Weights of a small image VAE: encoder width 192, trained on fractals drawn by 1,000 iterated function systems, in grey.
Rows from block 0 of the decoder, named by matrix and row number. Rows with one number belong to one channel. Each number is 500 + 40 x the weight over its row's rms, rounded and kept within 0 to 999. All counts start at 0. Numbers have three digits each. After the name is the row's rms in percent of the matrix's.
# convs0: first 3x3 conv (decoder.mid.0.convs.0.weight, 192x192x3x3), inputs 138-140, a 3x3 kernel for each
# convs1: second 3x3 conv (decoder.mid.0.convs.1.weight, 192x192x3x3, transposed), outputs 138-140, a 3x3 kernel for each
convs0.0 102:478461498502598535508537499515572459463629531511481486487530491451474507503525517
convs1.0 098:538412539442511354465583544508544492543556542509522503497516451493568386466498473
convs0.1 115:504517503538459490500475515486469488482391487494533509488511503499682510494524507
convs1.1 117:497500506482516603527546551498458498503499420476513455454469510457576547510509545
convs0.2 114:496514511482463502502534494513539521520467515497497494496487526507448517488499508
convs1.2 111:449500454454335406518404536536500482514464399482465506498470489513466463457458490
convs0.3 105:523466504462464470480490502476494452470546442463491474477493491518554489521528498
convs1.3 116:494438487527584491471531506499520470514628503509575510496514529453434473523458528
convs0.4 101:519533493471413553507521491515522503477495549513469489471485448464511509508499520
convs1.4 095:490485508518461486525614549535452473528530519525517520453442536426533500536515499
convs0.5 087:511503542538501522541518478466460497460472464468494489527496548503479504495481512
convs1.5 101:499539504502516502518483519515456475486453485493469484501516477513664453533462539
convs0.6 089:519481506495521493541509472475504538486565474530525541473494526456580507465493532
convs1.6 091:518465452555465441515552493491588561524610517517566496550556493497512403540476481
convs0.7 093:531531519546565481506497547498479533497434514527492442503475497502391511547493501
convs1.7 092:529508502479579591470523502490607487572523561521523516512446521509514513524444447
convs0.8 097:513522522522482509480492513514480488554448519503511488516478491470438500464504515
convs1.8 094:493548510526502399487545515502477452535450511493449494518465520460371516496465493
convs0.9 098:529476484485513477547483467498465480519553508518564470502470489497568484530539493
convs1.9 119:515528498499555486485458458478545540472493510444481479499513495429543492495459549
convs0.10 096:505536497534586509542503493500511501536615499494471481466481509514443490505491483
convs1.10 084:480521503480308370516520532458525545503536492511501495487499507535481508521509487
convs0.11 089:480500453527502539517513496525515473493469548465469475500471490516641547477481518
convs1.11 084:474509509497595551492418467504514472469496410452504518493511493491515619552505519
convs0.12 107:493500516465513470497544530506446422547505435521513508470468400495505494492488502
convs1.12 100:387446470458479442481459432482449479484463506529487500487499508480513475502468511
convs0.13 104:479504498506613520500490506488484483517456505513515484515490542507521488526498504
convs1.13 086:518502534532630546501494528490515513499470485492462500491510500516575559425517547
convs0.14 107:495496518487371492515499489509497509519743481502497529480502495521506507523502502
convs1.14 108:458499509429530460500583471509518501517454497560548524505527507525679476528480500
convs0.15 099:485513493519494501511504496484514490501518481498467511477508516496481546491486490
convs1.15 112:525537512472070495490526515453530546544509503508545528474507528521484501490548441
convs0.16 085:481499473502450527525502564510487536484474535499520479493459502467532543514484500
convs1.16 111:458447486486535464493509476473436485481571539498554519538447552457452410518512513
convs0.17 098:470493489484636503527566525491471518453455490523495516509501533512477546503494493
convs1.17 087:498575536511642537535559483460469501511501448490411471501516470557467486488449553
convs0.18 091:513522496488600499484520486505520467490735582489466508469529501539561527503481508
convs1.18 091:492556486519564472510469579565552511534609564464506468508505495500528530519491463
convs0.19 115:501487496465789486509478507491472480455573496496488488476464479500627505505510490
convs1.19 111:507477525540818498513533502532500460474525558573459492514535446471605526517462525
convs0.20 095:540530515483499540501471573473470482502510455468511483489470472548482514484513503
convs1.20 092:576542470558475321501598522438484500477547580456470472510501526459477448507440487
convs0.21 108:516466504488493530507514478484470491470513471469472494503502486501554547478494509
convs1.21 094:466475508540454457523563513521438480535363489509523519518484516466474584520476551
convs0.22 114:507503508467636526496505502473509521515599467538507524486517491506577520490501532
convs1.22 093:518567527598698572503425505503543513458502458499463512482478446467581521471492489
convs0.23 100:521492511497558500489527505483471522475507503481493481502503521516429497508511491
convs1.23 107:506475517582650510515416525488448517519347448491462516503554435500562511501534473
convs0.24 110:510482510529477502503542532464447483462520520484536473496483513531502530503487506
convs1.24 101:508536494556430595480560498466468538484465477522551523485546487490557542489474514
convs0.25 086:504549517538519509487495512513554500513473481509527497523563465495588530499537496
convs1.25 096:519503478591575510532580540481561539517446527509563547495448463467554530500474498
convs0.26 084:499454501506523506494488480520528522486491483496508491484474516526569500533508474
convs1.26 102:483488521476607493523515508514563509520506448513525554481444473481581431473410447
convs0.27 091:517590488526530467516505482492508518517550514479512534472553502491558491508502512
convs1.27 091:515460520472462430514580587573575557534529590528552544488500445470534461509508485
convs0.28 089:505533504474476481455503537515516507506490513522491486489487480512450506462482489
convs1.28 102:458494548453530529471541548533421498506521529493489486493489480457685496497439474
convs0.29 107:490468501518396578492491516497496507549495526540509515521473508541481604516520517
convs1.29 092:512421529562562488436453463442512489422487472480491511551522528608506464507490470
convs0.30 103:506488469496507514497489472533495450509507470521583513461502543509558519525534509
convs1.30 084:499524540431569499432462531543543438528555527545483451486456510555525479512453502
convs0.31 123:479485502450897502505507519498492501541372511495511504491458509523491503495501507
convs1.31 119:475519458608639486472464525499536527556398516438347460519497501478449479487422577
convs0.32 105:477505495555455519508448541435509447481401476469567494528469483513491520513544495
convs1.32 087:470546434450506528491436528525525491531397504497515499517456534474488476512495489
convs0.33 094:519510502490490496499534540468484507541484537476485489505475501533526453519529510
convs1.33 095:532488560553476483490514501504463469453430411492434515461491499498539535592587543
convs0.34 121:499503521531455522517515490470508501485321460480469519481503507508446527516492505
convs1.34 124:457581552478362470546589512519507489517399472499453500490487528459535538512490506
convs0.35 084:538524518527521526483567517469515501479660535510513519469525539513536554485532487
convs1.35 081:561532527455609543492475532458582483526554471520519459516524504491558478476524506
convs0.36 106:462510512502475464499484490510484514467516529460444469497462463516461547500465507
convs1.36 095:538525531506446527478546471464467497457539517475503494519479513528553517477457480
convs0.37 096:510512475509385513497502505502544499488443437514530508489468457472515509480505517
convs1.37 084:488425477462397536482474465492577546501533466534493483523497437502531510494524501
convs0.38 089:500466459479485481489515503513541484529562488491530485465522512470568525506532512
convs1.38 099:474467457487593471457420495446475483454522569476494498537530540483529542505472602
convs0.39 097:511508525491460545525473503492500504458558518517474538471471486508490484508468515
convs1.39 102:498519495545581568565493522509519481491471515533493521527483523501572514531547457
convs0.40 095:487499527459537497483529516510497505528468512509534513479523523518449509497550511
convs1.40 098:515536491522428503485522505524470429479429461476521483452522480437570495519466493
convs0.41 101:529457536506473531518463521472436453430460491509502483462465462468533455490474469
convs1.41 115:488547524491653527503500503484557523482585548563528509543433463513426485572459535
convs0.42 116:480500516470484510495498517502517516512506513549471574508530498506454510534482484
convs1.42 096:522564534530460522436503502526456413552503512471506520511570593491438535503512487
convs0.43 103:490487523518496533496492482483467517528452519496510539541519480507536531506478535
convs1.43 090:522534499511415485470478471494558522530451496495446500502475501486663514524467475
convs0.44 096:492474504488723532491510486509486479536400514480481526504495483524492485486509520
convs1.44 087:507447503529564468506470536483491539485509516493474519548490469489593447551515542
convs0.45 106:490501518493461487529517510521479492516562505519490524514506523501496477520510504
convs1.45 117:487502481487471453478439514484460449496525445476513497464542499443592483478474485
convs0.46 100:522491484474428452520478470475521501541522490521465501488474491509510508494514490
convs1.46 122:503620564524476536508501525518602523501600506456519502501472505486548499513528506
convs0.47 093:508477538535563531470487508487512481501436472502532472482513477572496454490535513
convs1.47 088:507485526490597585503451472470467510480451428489505523560530500521500565510507568
convs0.48 092:510549533509578483523501479458501497512548487476534451497508529494497502514468535
convs1.48 109:481531477403421417455469452475472454507492576515538539531485495530495476539498522
convs0.49 092:512502502497496501485518509487533523472572529449472540534531470514564513491485516
convs1.49 108:506445509465510493469475530511594498569637450539567507504462536485495454529466480
convs0.50 111:469500474537681522483507504494552525446515489480498487465580511506486520505517494
convs1.50 104:481516449590790494500456509462492504466481482478448460481497502450496473445475495
convs0.51 110:503502497470497496504518486496473482507418480475537492501489539484325460475518500
convs1.51 097:534498575439559540504567482564522462552418469553512481537526507526637492520473485
convs0.52 094:515505482487481483476511460484490438474441470526483513481497480469520444552485489
convs1.52 085:510482524467261434490545502460547527518577559531527527461471528451485489471470468
convs0.53 086:475517536479514534473491482485475527503734518491539522504479501536595503508515478
convs1.53 085:491502451539476522492444439514531556517591568518497585567478543473624522534517486
convs0.54 101:475501495517589500516530535454524498463744507474473470494497516479584519480505531
convs1.54 089:408504497533262501465459468552526500522519487549496447518501505419594448527550529
convs0.55 092:492507490494492503470499465531481485484435482506475511487474490437528491490447465
convs1.55 120:476489493487567475452502491486527473464499521512527515480475511521469433557449500
convs0.56 106:518507492504541505498514511486449497515537535514500513493466501510584481526507508
convs1.56 100:525486515513465529485538489489549499501491520444527496496523449556537444448503498
convs0.57 088:484509522483445462512488531522546488560520503535510488506495507505621514499482509
convs1.57 094:480558515436575455467428482415465509440527522451429530527553482553498526517523540
convs0.58 082:522508502500464450499493505478526486463605458492479522519525466517884480493573469
convs1.58 095:508515524523546507496515524526479474477485455513535520518513511442671482475500528
convs0.59 082:523532496514587507572478501467432448515503496510580501548509479497552529441525518
convs1.59 086:487520494469279507466447506504511489553572541408505475445501427475434451479434476
convs0.60 105:501528500513572511511530493513521490553455556489573493522491485565619500483535470
convs1.60 090:529524488452597558452421442485527450586412453499509499554521483527512577489510496
convs0.61 098:469535524526514550515536513536505476529493559474521473525479498508472563481540478
convs1.61 097:463510495555446475516483529548545556564502478527501525448436482444498492514483434
convs0.62 104:534510558501525499504512502452504498481549436474575486484508528517591509509522505
convs1.62 100:498506588484565553417451535546575498589499481541504462472437447485497414481462476
convs0.63 079:484480475502434533521547514522529522501631539511530503484563486505622532482495544
convs1.63 077:493544496491625590458520444472573514518490494456542507526489488476502432486492513
convs0.64 099:472518541526465477503505481472460480494534503506519557512489485527479497521507489
convs1.64 091:485457453502264519541465480526556502524558515486480487487503447472493514507482516
convs0.65 106:507532517461548513476554504491516475521517528469557478520491513457495508479550472
convs1.65 088:525566603429366493514445449497522514472434405560521552503466462460501549445474438
convs0.66 110:484531488507520491511497503480505525491440499479455502524518504492495510518503501
convs1.66 109:504484500477571537493572521472472451514485474487483436510486460449707547564461510
convs0.67 101:501468523513456508514519507498479543515527431476495473477494469508482433479513496
convs1.67 079:550483510563374500537488569500530479468546501484486483503488525484434515455452493
convs0.68 111:511505491478442479513493479507546498531705565496502506485480516510485493489512503
convs1.68 102:509526492565365454512501511507467466502488495510406525540505558385519534458533487
convs0.69 104:532538514489501510494524502502505495522477486514481484496505478494468497486528505
convs1.69 105:506522541540400512508641522496521473542504505486517507510483523469502431506507491
convs0.70 098:521523496516540498508495489477486488505720489494495504490505494492505507513489523
convs1.70 109:510496533461544542523389488538519518505477497500449514533459516495486534488448512
convs0.71 092:518553479513538510522444495476458479529473434469409505546507473514645525530471511
convs1.71 088:504525512514503506493514508493511517552428502528471535514431496468540513405521512
convs0.72 094:490513502537505504501501545509505467492444493481538477506496443488427499514510538
convs1.72 107:544505501531524551505514525498459473529531421506533515450508473489578521536465491
convs0.73 078:551484515500495531503512464507501496508634508509513521481500473483525515496521481
convs1.73 081:456477473502624438529462430450426494484571543441373414495503499493407512490446466
convs0.74 100:555482506492531510503489501522517483530681504477584519532485486530568479504494506
convs1.74 089:503518544576490540522564545513524503498542574508530485507458528464644458487517459
convs0.75 086:497514513524551508518481511497495509485635557448456546463501517499573506529504496
convs1.75 083:534516519570502466517517501488507493534502568498534463473511485466550498480534518
convs0.76 121:494502494494486491508519494498467513466451465511483489509489505495458485490499499
convs1.76 114:545464483542576498521547520510555470503619558483511512472493465524498460510484454
convs0.77 116:507508488488429491506475524519512503521340468508498524514494499506278505486485500
convs1.77 111:548493498534390539495480523523465410517436463501451473511547432494467482533466483
convs0.78 099:496531523509512522489484518551497495511488569476523506493457462514573511469518481
convs1.78 093:469467417540491518461581452514470501521514437489510493540503468553677515524577538
convs0.79 123:524510500464490474536504487519513486521494510488504511487495511492482488481498502
convs1.79 142:538536502561557471471450448455527509487602564512508510514430554484389468516397513
convs0.80 097:517473468494437475481480510496486486452552488457512507495472491533446456498530509
convs1.80 088:493475562409544478445480424516509504449557486535490515493533481556440477494553466
convs0.81 118:483538490462701468495504486503532501480461516521501500497487516515444511523488508
convs1.81 124:423518490484733449483531537525477484512438477513408503522471574535492491449463484
convs0.82 086:499531474518474512508439559463501488504477531537596540512523523506526499507490496
convs1.82 084:487531567529531500436492536520437533591570563538511472511484485494574499445479562
convs0.83 093:486470509551586499444537464520481497510417532504529476509492492502451503487523451
convs1.83 093:554446540545678535494518525530538523498510559502443545518494493465485464557451449
convs0.84 121:513501488474518475496489513519502505515863579510520483519485485512514485492501488
convs1.84 130:542504506520555480470410519511533480509502478487478500498555530485498466533437487
convs0.85 104:510515546512534507565559512445544494504463502489474498456446412478517483502496454
convs1.85 085:461518515459567505495487484510508520451452468473483462494516517488605487483519446
convs0.86 107:493480511449735575505515475535565503525616556470567530532507510537526516511474470
convs1.86 094:501498477536708360472502453453525566496525521526484502514492494544563434522455524
convs0.87 106:511504501506455509517499489498526488517576522484502521452502473494565513521489506
convs1.87 099:494487539413371594500429481491523519507550493495507553478430510500456506489520483
convs0.88 090:538454474485491503516516466484527527526516499507474504496512509527540517463519506
convs1.88 117:547548556562607545507535485487531527474544520549523532512434483495391426507476478
convs0.89 093:567525477503405493490478552445503488542503562491515495535504507517494489470542541
convs1.89 084:569508527530453475473575509474461550531493525502508504436517493557430459552440496
convs0.90 107:505507519483421472491502489476512506498504512495496497506493504530456477486496516
convs1.90 125:476439466506438453498582519519503498488543550509524545534519499488542509544497493
convs0.91 088:487488457515464528530500484512457471505466489429400484520501467546385486485442507
convs1.91 085:525479474549371458516481495550551541474611520510513502451524548524553497501488504
convs0.92 094:494544488480461465503495500490468471499594486485504445501489502508508449463503535
convs1.92 093:488470485533671447539482499457453484393404520481425527508491513464443460465417491
convs0.93 099:529497502505466501492514535489465489538515467469502485512491491522403506503503514
convs1.93 096:452522478406286452452486516494542461490444379480512521484480455488426465486518488
convs0.94 097:524561500480429496487488496475498487474493567506529466478530469491477514471464510
convs1.94 084:446432519450372458463591467502453466506554501482543470465525411563514450468555496
convs0.95 101:507504480522554547513502493471497533556449516483480503496500502515501571527477521
convs1.95 093:484517471516167555490533537516504512504362506501487501427471467418481504448465489
convs0.96 100:488491509454482506511507487451515479489532514551490523485527499498542529516532468
convs1.96 091:508450510497455529519631467529475458459450456552530527482505464440490469486487462
convs0.97 091:514496493511627507497469541481513488521512524521487551474490460502441457492477485
convs1.97 079:503551508610244435486453508537459447465486491507517440533508484483570472503539530
convs0.98 115:500513523500507519499495488506502500522460523471479490519521500515491478491503510
convs1.98 107:489488500437355588529531502499472521523456467506545490469470467531409452532532497
convs0.99 090:538508512493465474491535552488515541508619481498494491511497509514450502494487485
convs1.99 090:511467497514504494554542453506510486539537610510492520523453562515614410508461442
convs0.100 095:514528484486572531507494511518520482505439485497501465524497497511445523506510522
convs1.100 117:539494482583570536505574524499521482498493522492528469529492495519552499478483509
convs0.101 093:506502526528580528479489504512505496492443539496543494463528508418474496510498526
convs1.101 129:548480477514578476458491489496468483496592494526502470486505511499518453491505496
convs0.102 091:501530497451750494467493498531539517520564535536519535479520508474619500485494475
convs1.102 088:488477504580686452514470516500540465538540439512461487536517446499499506517469438
convs0.103 106:518522500501500518471489479508519469472469477498495478479475495481474525477508486
convs1.103 120:482467524497514497500510525489445503488587441522490523479501504535527482510491501
convs0.104 090:554506471497485545510558504477475479532506526457572481481450475506535530477536500
convs1.104 080:476500511492512492447491461523490557521517470526531461510513536546458597487491521
convs0.105 088:500511510534541493510525487502499484513545507494513526496548521502542492489470498
convs1.105 105:462485486562498516514456530547564514559552473519577494470454510504498492508475476
convs0.106 085:504503501528464508474505507481497510478387500458519503498504483498505493488533485
convs1.106 088:549485517485466457548507472480505446487442481458496523494482464456512484456487519
convs0.107 090:473479506465538544483490533498549505528490539479494480519512507560705581504539459
convs1.107 085:475498546497466438476520510556524473572536489549461454520535494529504474526482527
convs0.108 104:505510507516508509516521520505501492501701514512528482511509507497738475498487510
convs1.108 114:510528476485656473569555527469479500483493508514476509482502496475736478506495501
convs0.109 080:519512501484469524541509497468506448487560515456491481471495485503450514496515500
convs1.109 078:486402487467517501482492458508489515471605446481484506495487542497428547443419532
convs0.110 117:505497509492511505508490479465489515503445493520515485467531525499488493485505510
convs1.110 114:493442473528551418525614509553551527491474547537532475512514519518526468512447518
convs0.111 122:466495505483529513513487490497525496489428519488533524484479477533447512500494500
convs1.111 119:464462487369556574501484473511546540602471427492527484529494480511575441495479484
convs0.112 110:503504471495468478494499471487472474501416488514557544499459518535435511484505496
convs1.112 096:502442495532511450434537452528546493488427479473487546497531499471491402503429504
convs0.113 098:508536524504602490560497478534549500513474579476524492470556498531486512473521487
convs1.113 090:494449520549685555553451528449525531535506446510507551524524443506583546468497487
convs0.114 108:498478493490506511526486491479521515505459715480483518494528498487514528515499479
convs1.114 105:512529481690556547482481500526562496499507523463534470446530510448534431510510446
convs0.115 120:514485507515394530504490505495467497509511493487505486518503505482481478487499494
convs1.115 122:475503477559258551502450502527435479522545540572558516571540532453586502486494463
convs0.116 096:485528534511528428505549486490464449495478452531515477473510487497553538483515480
convs1.116 090:441403483394370489524568532555520523561546410513572518520494452489545468461517499
convs0.117 107:501476525490505433496523529540507527478490503477496562502481518511444458468496492
convs1.117 092:565457480416489497562509444464460438473513446528477472491500522484519453573598549
convs0.118 108:503504507505474511489512482526439517476560474493492491499504545509652532519488481
convs1.118 095:525490506541472481526630508491554513501448506466496486482479539507477454516430520
convs0.119 082:479508516471439511495517486530520478512475497474486515494534467507476486484478554
convs1.119 090:520460472528475456561497478470556508483517502458534552517496524500650483500493463
convs0.120 114:476530502534648509497497528493492509504430484508505500522527485490449534487489512
convs1.120 105:490486553432050463485594482524476538517473513479571459491430465548386472508463490
convs0.121 095:463497510503382518496509517471485492565506488484536495493505501679469504497494499
convs1.121 106:498516545502412509522486528452510462481510416470479498456504505502435478448497497
convs0.122 085:510480535524488490492520516517555526495543453497451494493461474529543520453501495
convs1.122 084:497473511465578509512450465575516463487581474480525497472472498461404472528424467
convs0.123 101:478405488492481493518485480523469461506447485519507501514447485499454462484520486
convs1.123 117:509512501507521591494545477476536491493584546556594482503480523442467445474466500
convs0.124 119:497502503470474503490467496522439498479496490510488505515468519485507477520484496
convs1.124 131:502522498522571515511550477514517498487499543518496525503486484467570480501536530
convs0.125 081:500516560466520532510486523472464499520590531489492506453537501514779529502512480
convs1.125 081:551480593487509487525499516557559503631629485515548475512465511457581451499491573
convs0.126 116:512476502495446485509487497505497501477763497510489506480496496484536481494466505
convs1.126 106:529457477468521496485392429483498449447501471487482524429496536454469561546444506
convs0.127 099:515505492487442541472492483507452520497723539481516490531513521510598471516527508
convs1.127 102:483543511484402495485511472486461488398463492487486511477506462379551476457485466
convs0.128 099:488460488471480500482505461495492535461523505476456500482470529478497499498508491
convs1.128 112:479522531479465613445481494474542595483443512532548488471480462456425516532552529
convs0.129 121:500491495512436490507499509514517487497522492488472514525476459485415526512503483
convs1.129 115:461533520449449601490375492501568510475531446513458531510475503444513531485523452
convs0.130 106:468538507515544516479504536459471493506560524504514533481512504526510524532506471
convs1.130 108:469465453551596459474486452450474564489578530490437542515534512472486523513516506
convs0.131 096:479507517462516472488475483467552489514579539506482487504555492495539512535515520
convs1.131 082:499491474508336411481407502489495531528412511530523466514516517566401395491528499
convs0.132 108:500465530483469500487492478485483490532527441514513514450480522514489450476518460
convs1.132 115:474510456468490473495504482427433471520443453483519472516528437450441472494459525
convs0.133 108:487557501485517529487568484501493442475468474513417533487509531480514442524491490
convs1.133 090:571581587405463510575500544503451504463491503568542517438486520520478431476483456
convs0.134 085:489492515490522499492522532519485498540562514494499470502556479454504533512497507
convs1.134 087:520582493522545551499466476493468483504540476500501501477495485488509499494480459
convs0.135 109:466473505529505434532486505526468492469459521497482502481449507426438484485503534
convs1.135 166:470488483503572483501487457479555465501623581469501496540494520503391461493480519
convs0.136 098:448549481575573529517535493527527504476671513465477507481529487536599519489555512
convs1.136 087:470572546587498556526530561559558518494575551497547559431487455499481521536480502
convs0.137 097:515530518479729482499527496500465483489492479476533510477532463509598494481473511
convs1.137 086:500544442493691583489429513518490476472445477475447483487510485473570558488482574
convs0.138 100:497473548457464517459490500531608484527447513497486472535552545514494501530479506
convs1.138 106:442479490510421510496559544425480514495585462460456497547547528499407492456602556
convs0.139 111:490471497515610483511496508509507538512474535503489468516503497453588497516521498
convs1.139 118:519482516548646522480510532520457482444429527479517505482511578577489535547558492
convs0.140 104:522495476494574483526492497524513479518440473511508514502497485518431488503517463
convs1.140 124:494456492513533525531540467517501457494552470514474542542508512548627521520464522
convs0.141 081:506521490507535508496491482517466519496565473532487518517501537522678512546484511
convs1.141 100:515499503519735510514545519530500530463578520471504499468506476481584412485454478
convs0.142 100:490574501505475482514552505524450482472495478506536505509476466510642531505490482
convs1.142 102:479476423537273525502432491487480529466400473485578520523520465530525549532467518
convs0.143 089:486504504497370480487507495533496519488413508522528524473521489493499470476477496
convs1.143 090:505516525487356520469525485477396478456386466469453505456527501489503488523475491
convs0.144 090:506475522528595488513489517424490493512655479486484491469478485489566524494482508
convs1.144 080:518524482544697478475435518486486493496503477513464489482498516543569501557464518
convs0.145 086:471522480515544540508504523476548517448574552455473500475506483499733480452505462
convs1.145 084:492467495543587508515488558505471509418427501474522532496578496420560519522502485
convs0.146 097:482511533510543528494532497510456486546547504501558492489485501504520469523493507
convs1.146 081:488585484484368545467586531534542482513469523548539477480498521541522494468523493
convs0.147 112:508485537500574514482485522512565492482490497477496450498513516484480458499483480
convs1.147 112:530529499458474517477524535520555526560581576525493499465524498533604460454490477
convs0.148 085:487463477497535473521506477517490516532430515483496513532469503514587532493506491
convs1.148 096:523546472501465570565520515513532458462400475498472479529535514441519510525432497
convs0.149 106:499511482510638502511509485510509513477549482515463462484510515472999474509486506
convs1.149 119:476510495497620567486471502489442513463465450487509526504493510435708491517514534
convs0.150 104:469529492492473485464555524465534490522440478496461456508508450527419511512534471
convs1.150 092:539467515553482464519567567505454443525515537471520474506580473515595442523461470
convs0.151 102:475508483497563525490516500486487468475608482499473483508486509480552522491495521
convs1.151 098:516460471457633500494511442450479503462535511479473542448543494476518574498409525
convs0.152 099:504506497492495527502501507525503508489522495493532532509536498516564463498532540
convs1.152 085:468429446545432516474468407550630478499429564601543565460576465486562494513455484
convs0.153 106:493526496474471509515475475504515473501525503480604517525505476515468498476493499
convs1.153 094:507436517512470447514500499451427496438481481512522487465539527502521532508488523
convs0.154 085:480527511450341543465506507517533478595508513485518494532463532529532495457526517
convs1.154 085:556473469517294475494502417495497545482491531496543541478521496475384497458499533
convs0.155 093:494491506508496503498553543477489538554436503552552491515522525525330483586537478
convs1.155 089:497507507456330451457412440418487490483374417440448469459521447477403472458469548
convs0.156 086:499510503529513500510483517467521465475780521478536506515498505479605513518552504
convs1.156 086:517460546460606475472431515518527483495661538525515474498515522451619452471498474
convs0.157 110:496495500479483490480519492526484490489398494504497478503485501514451490501528502
convs1.157 122:475527485529574489514444518537445496523540517512504507541517527536683521520488511
convs0.158 095:504517501493574531490499534498531491474478500494469517470505517520616485494486515
convs1.158 107:452530469544592458475471533515409525492534514497482477490536489501615536523524500
convs0.159 087:472485501509485500525553491511520477516510493530457500532527512486407511508529537
convs1.159 089:538488498507367450514539527472498502492518530509469481500510512462505403545441458
convs0.160 088:502475521470461520553509496566529499534656543448482452507531490511587480510525521
convs1.160 078:537435541484452497508556456491438470435496470443355527491510566530385435556504551
convs0.161 116:483474492478703510495473503496462495480494466503496488532500489494425493521510492
convs1.161 097:459468483465589564465464476495466517577406495513560502545482502508617451480463466
convs0.162 084:504526509461548501504471515474511520470676472511497515544502493502415511517512518
convs1.162 095:505520544493398471469488496544432560545542535493456528494465496494465453459454484
convs0.163 102:483466505498472499546485501474473544484515576464515507487436463483512612517508556
convs1.163 086:513475546501526571540413490531460506415461415456516547515558490617501533550509546
convs0.164 095:505491491476461430475509454520490486551520660521519578508488457516517518505509486
convs1.164 083:531502458545446480538451466460467502452513553457452499495461538444502471531528546
convs0.165 108:485491510498460505494498493488579504474464483495492511520504489486419526480507484
convs1.165 110:487566418510386500489517468476422536497454469496526474470549539502554563488447555
convs0.166 087:522478498453429500443474496504471516526516480514517495486551529539481511523480483
convs1.166 078:510560501414470523528495507497515472519522498539618549469504503514599482491427489
convs0.167 100:470505507487497536511508508534487478520523525524497508530474481508513508507473495
convs1.167 102:521465494501457441486471512448470496567454477456497492494519534505609481479466516
convs0.168 097:469499502458500471506480494544516468457487511496473523451506492509495445508528531
convs1.168 083:514458496454573518513546499511498508475521494479559456521562502537572512516467512
convs0.169 115:476529515486527503498543504411492466474552487499507487444494487469551520496514493
convs1.169 116:480461480483547533500519466507483540480570539515533508491526497490523503489450484
convs0.170 108:500474507500540535486485505510502525497542477510529492479462524524466519505503509
convs1.170 116:514487482546432437470474469458436479497400505507437463540497474507603503517496524
convs0.171 087:499522511442520498517490490500516472536419440493494441484492465543452517487522529
convs1.171 083:478468578428543525469562546483502514595529501548545494485523507517524534512439440
convs0.172 126:506501493504441492482507493492464505515532493500465471511509512468517481507494492
convs1.172 130:511502524605383420496521512492487477441508523470465558497506484460494630492534486
convs0.173 102:514500508499440435484521523464515478474497479469435501501517496493466506480421504
convs1.173 093:478566527424351489495496502494473473477462513483495479471488421469536458430532516
convs0.174 090:475530493526532515468503549400477515446588499476525533468550511467491501453537512
convs1.174 080:512515494444550400467486516491543510513557516521495494486503515541532445504493510
convs0.175 104:501510485529564520500507504528484504544508524510530497484515490487711515513493476
convs1.175 106:481536492483652503504462460532496427581540455520537490517541523444693583523533522
convs0.176 097:512519469462484495522498486493479465578459459483492472444378461558495491460494494
convs1.176 090:486502502527520464485597538499489498546533520471524486521488502431400465555517492
convs0.177 094:469465510451417498456516525519461468489442400462458512492461496508522453492488476
convs1.177 122:519575530523558560515537495488495487517457470520495442491523514431398469539529505
convs0.178 087:495540527499664493511536479468524489538540479477481486516510496502526477475503506
convs1.178 082:549473513448639514534566514504598518498551492504524503486423450530467465530489469
convs0.179 086:538481487508518509492530485504495483472472502489516502496522480474630497462545523
convs1.179 099:486484472521678531465519456531447476435490531455482529472488488458613470476458507
convs0.180 100:497510536531601503499482479497513492514549492494474500525509473483688483495495499
convs1.180 099:509495546568613460509532560537567528533493540556499522502519485431588472476475508
convs0.181 098:533503488512462551467476525490540503457498538528539473506495509485528528482502521
convs1.181 089:500452507501513510508519521497574567561532488545525477516522471551447479533431511
convs0.182 092:496564544501682546528489472526536513517494567469450491500566549470544495498491509
convs1.182 080:511439482546588465494595496496460502468494515518453515513518508497572502524493485
convs0.183 106:483468502454501470493501498487506498513382543510518490517466515520463483480496478
convs1.183 136:507513504551583596504507501480575509540448471476522480476515478413521491517490470
convs0.184 109:487513532511481514504526516493481496488444437472423486490522493498470509532511505
convs1.184 106:519512540509368542561524546506541522586559586532527569479471475500477512442456467
convs0.185 096:502522526464443543519503531523572497533443520529546487494533489484567529559455529
convs1.185 083:437556507371411575493431537441388468461411477512480431544479528504486502464550484
convs0.186 102:481493504494463514497529520512530485531526553503504505529493491487423549487536526
convs1.186 103:517487528537449505496527491483479522415433468483523509492541502498589490495564537
convs0.187 085:519541494534556453510528517487492520511415453462507449464541518542535525495475519
convs1.187 087:501491482539615498478543531449495527509428490486466466479500484450502508523511565
convs0.188 124:500511490490460488513493507501517507524481520495516513491480513502495521479511480
convs1.188 116:480480527526425443440573502508587497469433481507526515533523519488503467519475482
convs0.189 087:485467522552523509476470496474499474536485517513499478526511504536536452507520479
convs1.189 088:494557504556433516483553501505564585518597530544574501502468473525448484497537475
convs0.190 090:507509512506527526512522476495474476504596521556479489494515510538459504517492444
convs1.190 089:500515484437448426490515508532519553599702535545494505480522501500458496511444467
convs0.191 111:474497461483485497498529513482496508490614481515493520483522501515444485483498493
convs1.191 099:500510533545240528477501529530547495550547524536535536489438556460547448468478467